config = dict(
    arch='resmlp',
    model='image classifier',
    dataset='made-up road signs on poles',
    train_examples=245000,
    image_size=48,
    crop_scale_min=1,
    horizontal_flip=False,
    translate=0.06,
    targets=['symbol', 'outline', 'face'],
    num_classes=[28, 5, 12],
    norm='rmsnorm',
    norm_position='pre',
    activation='silu',
    mlp_ratio=4,
    parallel_block=True,
    dropout=0.1,
    inner_norm=False,
    patch_size=[4, 4],
    conv_stem=True,
    layers=16,
    width=256,
    label_smoothing=0.2,
    loss='cross_entropy',
    head_dropout=0.1,
    init='trunc_normal_002',
    residual_init='none',
    optimizer='muon',
    muon_scale='original',
    lr=0.011,
    momentum=0.85,
    nesterov=True,
    orthogonalizer='newton_schulz_5',
    adamw_lr_other_params=0.0023,
    grad_clip=1.0,
    steps=17300,
    batch_size=192,
    epochs=13.6,
    lr_schedule='cosine_restarts',
    final_lr_fraction=0,
    warmup_steps=510,
    weight_decay=0.009,
    adamw_weight_decay_other_params=0,
)
Rows from block 8, named by matrix and row number. Rows with one number belong to one neuron. Each number is 128 + 24 x the weight over the matrix's rms, rounded and kept within 0 to 255. All counts start at 0. Numbers have three digits each.
# fc1: MLP up (model.blocks.8.mlp.fc1.weight, 1024x256), inputs 86-171
# fc2: MLP down (model.blocks.8.mlp.fc2.weight, 256x1024, transposed), outputs 86-171
fc1.196:191167132105172106115146130121094119158108124117118130100130102136137132079089119160120143097134129127189142132136101104096112139113141105179130147132156144144125131141139122155126109094147135123120160181172114136104143130136062088124127164148157104114130103
fc2.196:135090129138135181133113153109109117085061187147188144098129103101088125179191152124150132156226112117126113152098122128134119130138088163138084163173100088139125083104136097102171145139108123151139149078132127135185116157103165115093141123117141141166117149
fc1.197:110136161119121179129146118128101083130153115135131100130115115114124104146199105130095107140103143173097143137110088105113105134122141140132145114078154140163139096126106103156079098124126125148166099106123154137191107111149139103108135099138122125127145113
fc2.197:147129135129083120119133128127127158133161131179157125118123143101157194097117139147161163136137101122117138099147114123138111130099144131113144175100093139162118114088125116088149127114094155155146140189135141111113127123170102138108121139112133153120119110
fc1.198:168116132082106135110141153161102084162140158135149153066173089125082146108154089134142108148099133162134119171117105134063146134107153176104110112082066134125135096181115130145142165109127114135099096152081086076130144113078144183098147119103127150092103136
fc2.198:157129117135178200145134128109102113187140122120142068141152099152116179102177162126094093146086121105106114130098133135105127169077140182143109113155120135151191124159121152136124157138139182091138080135158119122116141191166145200104131117130175179159152086
fc1.199:149119090080132146145130152137162098103155099089154096167145122118178151138174106119138121099131102123147064100134107128108078176119146142129194148132115112121123116133139139118155104091140090148141146120122128087126169148126098110178111181166097098135123150
fc2.199:138147134154078140088135106126116142122087166151076112052106152084110119103140113149161149129108101151143157135133105166108165097102136144154108065089051125126136161147115149138162152122149170082115134157112100121075111189152097121161120098112157151091144083
fc1.200:134110102128123164140092080152115095121214123100123166114173112094138074114100115121135143146073176159144091144140093127114080103130147090124123100191156172084146117143131105134135139111127099158128133128133137115121144091108096117105147122097129117110097095
fc2.200:147120112121144156105140195175112080143102112127134124044130116096171124132108099135155112162163124112139107177161164150134144164137121093151133144080074084117088133106146155091114118183099157114157121116157122149161106077180150151097164097129159155137113076
fc1.201:127095149149122098143148149138166120094171091128108078117110150129165112136140123071101138116138117154153147080139112073127136129100095149136090171086153123079134091098168175183131142132108148119127124102155080133131105126093105117097100131117130118181138112
fc2.201:125148092089118104145088143126100118161174124164120171084154127157147116131099136181122100099136129170148086126138112166100109156130156150110116153147133143173081118144135101136161135137145092118118139146131108160152118139101170107124100132124151137133117140
fc1.202:152090159118146117102150153126101136132111124153160105084124075137097112169156094155187143195155163124107101102136111090112113136131151096100126155102180124145164110125106139132105114127175104094148145108131113156134113161110150149115109116118130127120149090
fc2.202:111138130163114125147148102126101116094148112110104147158134133144120103095084124123122133135127166116104123129149129134165138124111109122145126086110139105185070109164169143117131129116115110117137083128071134138100159081139161113105127134106128092106133155
fc1.203:128168094119118131143126149146102111101124128157123111102144161080093118130146159141157153107129094164086083118122143123115132142136094127116063135127163168145117115149122087134120087178135121150142119119139122138136172094072135123127138126144121100157154150
fc2.203:155146113151130134140130146126118139144108103114142165156159100125133147112104105139128110103154133124105122118131090086130146138096148118136151132138136117117132147127135095146111099142185102150132137138154109116144152185121123106146145149085140139164114081
fc1.204:127108157107111155153120159160104166100134098130107152126041151091105069147159129111169097092144129135139087096078073116158155119139074182116148118108154090091122148139123121145079077113135145188144155126117098129125093149156156166128150114126143171156065150
fc2.204:175123126095166106140145206140141132133110139135086159132090119114114130093090177113135160141149130108105103136128139183201103109123134140091154132120115124157121123163106114105140145109165103145172108119073095131120144105140140094164109142158110147131119173
fc1.205:110073106141134150119185090127148089107148099072136173096100143164178192132139108119065110208106166082103096084096062150114151124081160121103211082100112132071157108103174096104109110058163152156141126163103120147194128111103161143095105102114170117125129114
fc2.205:050197129138135140124140136107082180083166075126126094177133200167128196100133073134161073114146184155160108116160099163115151095109132152151127075188204133110159104086126202152170150147122159108108240065075098143070159154084161185104086147118102074117169150
fc1.206:131104133159153128133129117123125146129136145120102119111134118149146127100103144160109090158070132103138099168094100142124130108101153138147123123116100115140131150106141123153130106147081132125110098116141152129142143105152096139149131165118099121139097134
fc2.206:113132142101119117119132150130132112104162105114167128105119163124126106143138097090151139128174118137172147120143111179097072143157123112144110116137144126142147139118142124116131110104121148120172122130145105144130131124093157152109139124145154122127142124
fc1.207:132103112104098110157103138111185122143140120090140128117087105147089115184127117093137132120123205168148130121081127120107152079161151106085126124127219113156129149125146117087131166154090119158136142156150102149156074129147143130116093132117127086102116167
fc2.207:104107119117121129125168083147147089083088150178119094110150117145138159111092124143159214109082138086077100113140121135117095152102134134117159079120119161126061128179185100141101135096145162097084176178102158141123143107173095114109158081156121111137102116
fc1.208:125156116096126086155173197126141169093126100152078138127074071105155084104087129126171077065113080130101119153123146127170136142174155106131188129088108085140111101137157074127121127108119151167101136096116131135120153100122101167115163181143155173118133123
fc2.208:151173192161114096106166124128081177143143121117138120141134143148131134139163086140168160126180143145129157120151146135104130121122130147141064131130097176167113107156095182187112111107133170098145174140161148081108103147110143165175163111114080119137071139
fc1.209:114140146095114111117125110147131130133144151119119149134101139139149142136119107133135140136135111130142103110151118129115150148148132115108107171149159143116130156151131124162124118118137134135107136137122114157143121132117141131135138129138126097103115107
fc2.209:155131123142144147156134132115141123165133141134151131132136148112116099138141169131121109121134125107119151137118155126108100098137108149129151096119108133137125158099111120123135126125118126091117105092132141114101142129135089114149127135125116144123116114
fc1.210:129143124138099109107145098119127179073156161134090090118112090083128149131138125153170119093099097135165103125108160130129113140111179133143089127125186093083133127103155161137140154081122139120085125102156113143145156117102101168133108099174160111147099108
fc2.210:133134112094137099144112149129148103108092092127156127093120136177135089119132134103129142126142145088155141159166136133086076161112104135124124120147142119144083166145130078106126168097087131111130136143091121099118141114144134086172110156158118112142105100
fc1.211:160137131142168127156116100140131146103131131152112100147086084102090139141119176089095098112130071082113066138108131132121079131100159098072129128168098134148102126091174081127108108127107084149114090159115097163137134143129132100134138119142131134153130136
fc2.211:143118152132138079109181118119125113123145096128163146099150108165113091186145113117144129119119156123168085102137096142127142097088162104171089117109176106123091140143140181146138120127118117132141138120126154103125132109130122131140107130142137146130139115
fc1.212:155148125149147123073121140100145137136121097128112129116118134124117133136120128111126083112099140168164117121116142118135140133121121145140126125127139145102135150063121155113119114163124123126120134137139154137127146133102144127116120092140111125134143139
fc2.212:103119128118131111160116131118115144129156119171150114155104112119118122131131114149121132137150098097132128153096163136140135084120121132115114139143140148131121109134131095147129155074130097101112133140144132127154127123132130139135122108144149169131137134
fc1.213:121111136117138100142126132143094133134128140130158131165123097139098139119105121135115118147120106114138124146136117107125114140124091116137086134128148138136138092118136153134134139125102145147126121147126143128100164096143113129165131150127141124117097129
fc2.213:163127141135139100109135148142149127147105120131110153110130123093128118147128157118121135127137119145139120112120113139136130138129184163096144109111110142110119106130152134129107119120132120133124089114141104118138091136126159126134097123139091132115127110
fc1.215:138167126095118124112107126126110102083119095133111122158077114152094168075132152134155151109109100083146155143122095152094115193161203139111157163125146169118130156113097139146114131085084166136140113141121214162116110187088139127117105127146125136116120083
fc2.215:093112130109082119161132135103150098163152146126139118150137109109133107129108158148150116116093186132078132190111146112151106143139090137129156150118156111112169118119135103114102103132127114099145117149113097128125118123145168121160119111129161146091164141
fc1.216:141084080083126130128168164142133078116146107115117143142127169155118187166124163118158158191160135153114129154112100120126116142152131116150146155136132146146099135135155116138147167150115112129142135178129123113078125082136121145181110131127155141111121109
fc2.216:096145158184124151121151110117133162179125136150152119119154130121109195127151093119104129132089112146104149138106122098076132123135076166140101091148124129088165130139166087146128099096160135099150153107164165120139112144146123089067148166126124154128151147
fc1.217:120141116150128102141136141115139134118089142175100140131142178099124196138117098133123070155111097121106133135168077098095143156141145195133136156060168127175136118093127077137122172073086173201087147105165123159132184088122120084149132109124106128138134092
fc2.217:162122131097184064114166091149109138143110156114099101180174136189150125082090159168148123121122134162175094097101137154124132070190073060138114178154171180115094156139087102122111146162177150071134125123140148152122134102085130107078150158079127079106132155
fc1.218:151135147141156100159131108168129157111095140126104158121125132119135139130148139143176119187127135102140116157130136143120087105172132157093160121174093142156094145176134124145145113091135127125110117109113151092167122173124135124116104178084106071082129136
fc2.218:146144123135128179137112145137092142142101109152135099094153140141082146115103139144108163084099147136112091117137160104104109148145090141138116136135120104130156124107115118097145146116160145111123100133128121157137138165167104125113107144134135123147113140
fc1.219:146097165143149131139080087121168072140179091139104167089109128098112118155117149121127142155107055138115172126128138088142114111121137123140074099087097182145153115142084087109075131107123183158172098102068161098106130105095139140092144112184194110124081155
fc2.219:133171115137137158131162082116141179142143173153160131128109112100124164114157175108127094098093149166153099173114164112082115170101157171134129169128151100071152079089122114103177086096121125125140113093147096126102142125133097108134126175127109166094102145
fc1.220:121096116099137138181131138146189150125136118121130154133105148114144166134109133135129130155137081136134143115131125099130138108177149113168144099098116118143138133156154159105142143105130132141086130149166122112087101198146111139183117152127123158115144103
fc2.220:180158146120140143113077149152077119093155169138118132097192195159123138127165135153146125146094079159118090137115161160084147122163150131141153146110097123120142141165137109111110150126181175170133094099133141125119123138149137117155131110137149130170141138
fc1.221:123104141127127127148128134102130124107129146132117131098099101100133128119143117097139138148091128139142108138106122114143122131148104153139099125115154140134173138132135127106154138172104117131120124134146107148130131120150151123133137126084138101117122148
fc2.221:146143112104133117138117172118126107129125151125124117171113118142118136164129117159117125106130112125112143125178141180131132128135154111124144119137121137091076132110131115135132121129147168131137136139134171111118145127145109134113137106148140123155136126
fc1.222:145122143151131166116136145146137149121125138123118104118125139122138133118099121152128134168114126137125122129124121121128115149104147129126151129130139153121151110137149101142128147097123111143166159123117129102102131126137115127135161113110164132137154102
fc2.222:123127117116139115147145145145126146147127115103121156135121094150105131141121129113165133115112136138151132133131151164126132102120115147144129131145117096125109123142097120128159134137120125104112094114145147120135134103112140130152103118132140129149111128
fc1.223:160099155114164139186135122122125155123093123134146120082089143109140087153070100076146100109100090096201167126186148106125146143113136127090135157132095063110138110108111119128110153118078102122052116129084122157151172173118126064099153163072138117106149111
fc2.223:089151158099131117108083181090106135108146130118130113147128121091061123097150107141101127079130106122084194166128106148137133125119135143085137130136109178148110143134154107117160151127117109147188086142127113142109123121149113157132109156108144125133133108
fc1.224:148049084177170157123131102133117148166135109090130118112161167143120126074125121141123093114131163122140128125141155151091151106100214099157109130159110169138104119121094096124149172097060113077083166127090111123142168151123158096156125108145166114102113162
fc2.224:108132136103129141151075160180134162101107133153150156100168085127135137198127101138158134124117096156153135126124144116160138149144116124146106136098119111172137080185147168120149111099095143165087099067185137180157128110113146161092137123103117150144141116
fc1.225:113113113178119149153128115158132123171137111098176113097124112114105126109157127143116093132121126136144107130103088108132139181118135109121158162126122142129132124079157128134114150105055103120156115117135163095157174120167148137111123125124138125131150132
fc2.225:112078134142150152116114164144138112114128156127180145179148123128133131189138142169094106121166154156159169093145105125163128089140128098121075127137126148123136089147125124145132122098145130115114184121098133158133103089099140112108113102137100155112129142
fc1.226:145094134162141139133143160141141143141076162166143100139129160109129105119098129130119140157131109118128116108144108175141121133150155107131113115123125158124099110105144106154107130133113124140149123147131128124103155107135119107155111129135142113158119151
fc2.226:077142099134123094143123132109146151118148161108104143140146114105142120114170099142109109140143095139125106112116161099104135097095076112122151154159157125112120133136116157114134130104114089103121091107132136128150124111137138124102112142137134167143147103
fc1.227:117121144074100108140149091171142134094151177095190145084130093133117142098158144104122100113130096096150125084077102181113167130120109082090122118175067149053172119079164102180109110146136104153149101140166125105118157163100103162202093145188151137155078101
fc2.227:124147141147077104100111128069134091027166120067062117078115123196175147130096146152138134142140142164098143106115109157147115087142138130117099113087137113191087159125109153089100127154102139124102136132094123170116136083089147131088135107139091129146198092
fc1.228:124121123128119106123123109112127127146135148129136132135133126113139121134113132109125122144118123133138106109140103145137122140110120143124148135114129112117121117128129121139119130116114125148154151135118103131129136152101124113127126123114125097118132163
fc2.228:153147139139116113124123124118119122125142126144137132132125125137104118119134119153120132088122134125120124123122146113095128125145137108130108125135139149097105146096144146116138114143130134093123113133126151125126111111141126132146122124158134140129127120
fc1.229:109141146122098108157113136180090151145122065114101161119136103158101136130130149102123116145091114133155085128119136137104136142109105124142101092144157124150119109152126110112113110097168118136145133139117131126122158124124140141097153161111139139128119123
fc2.229:144108112131166133090115097084146123122107154149114078124110128128145128126150128130135127104168163123181124119102118106117118121149133133105160156116138111115128096115130149130164155146119153138119142128136147095142097116162142132156133138114122156138146138
fc1.230:142154141156138093114113121140141085156130113137115119149117092135165159106099119121145124136106142135141136095137124127103171091170171111138163144152153121105150079138121118120127134145083126126153105102146089125116117113140142194134117150120123118139132107
fc2.230:122080078129133154135152134148111165094118129124129151151136108114073115142171152122118148189159119134129160089125109145146139203138138097130091141117149111127111107145131133111180086112148179124073155173108094125147143102148109099136144128129136170091152127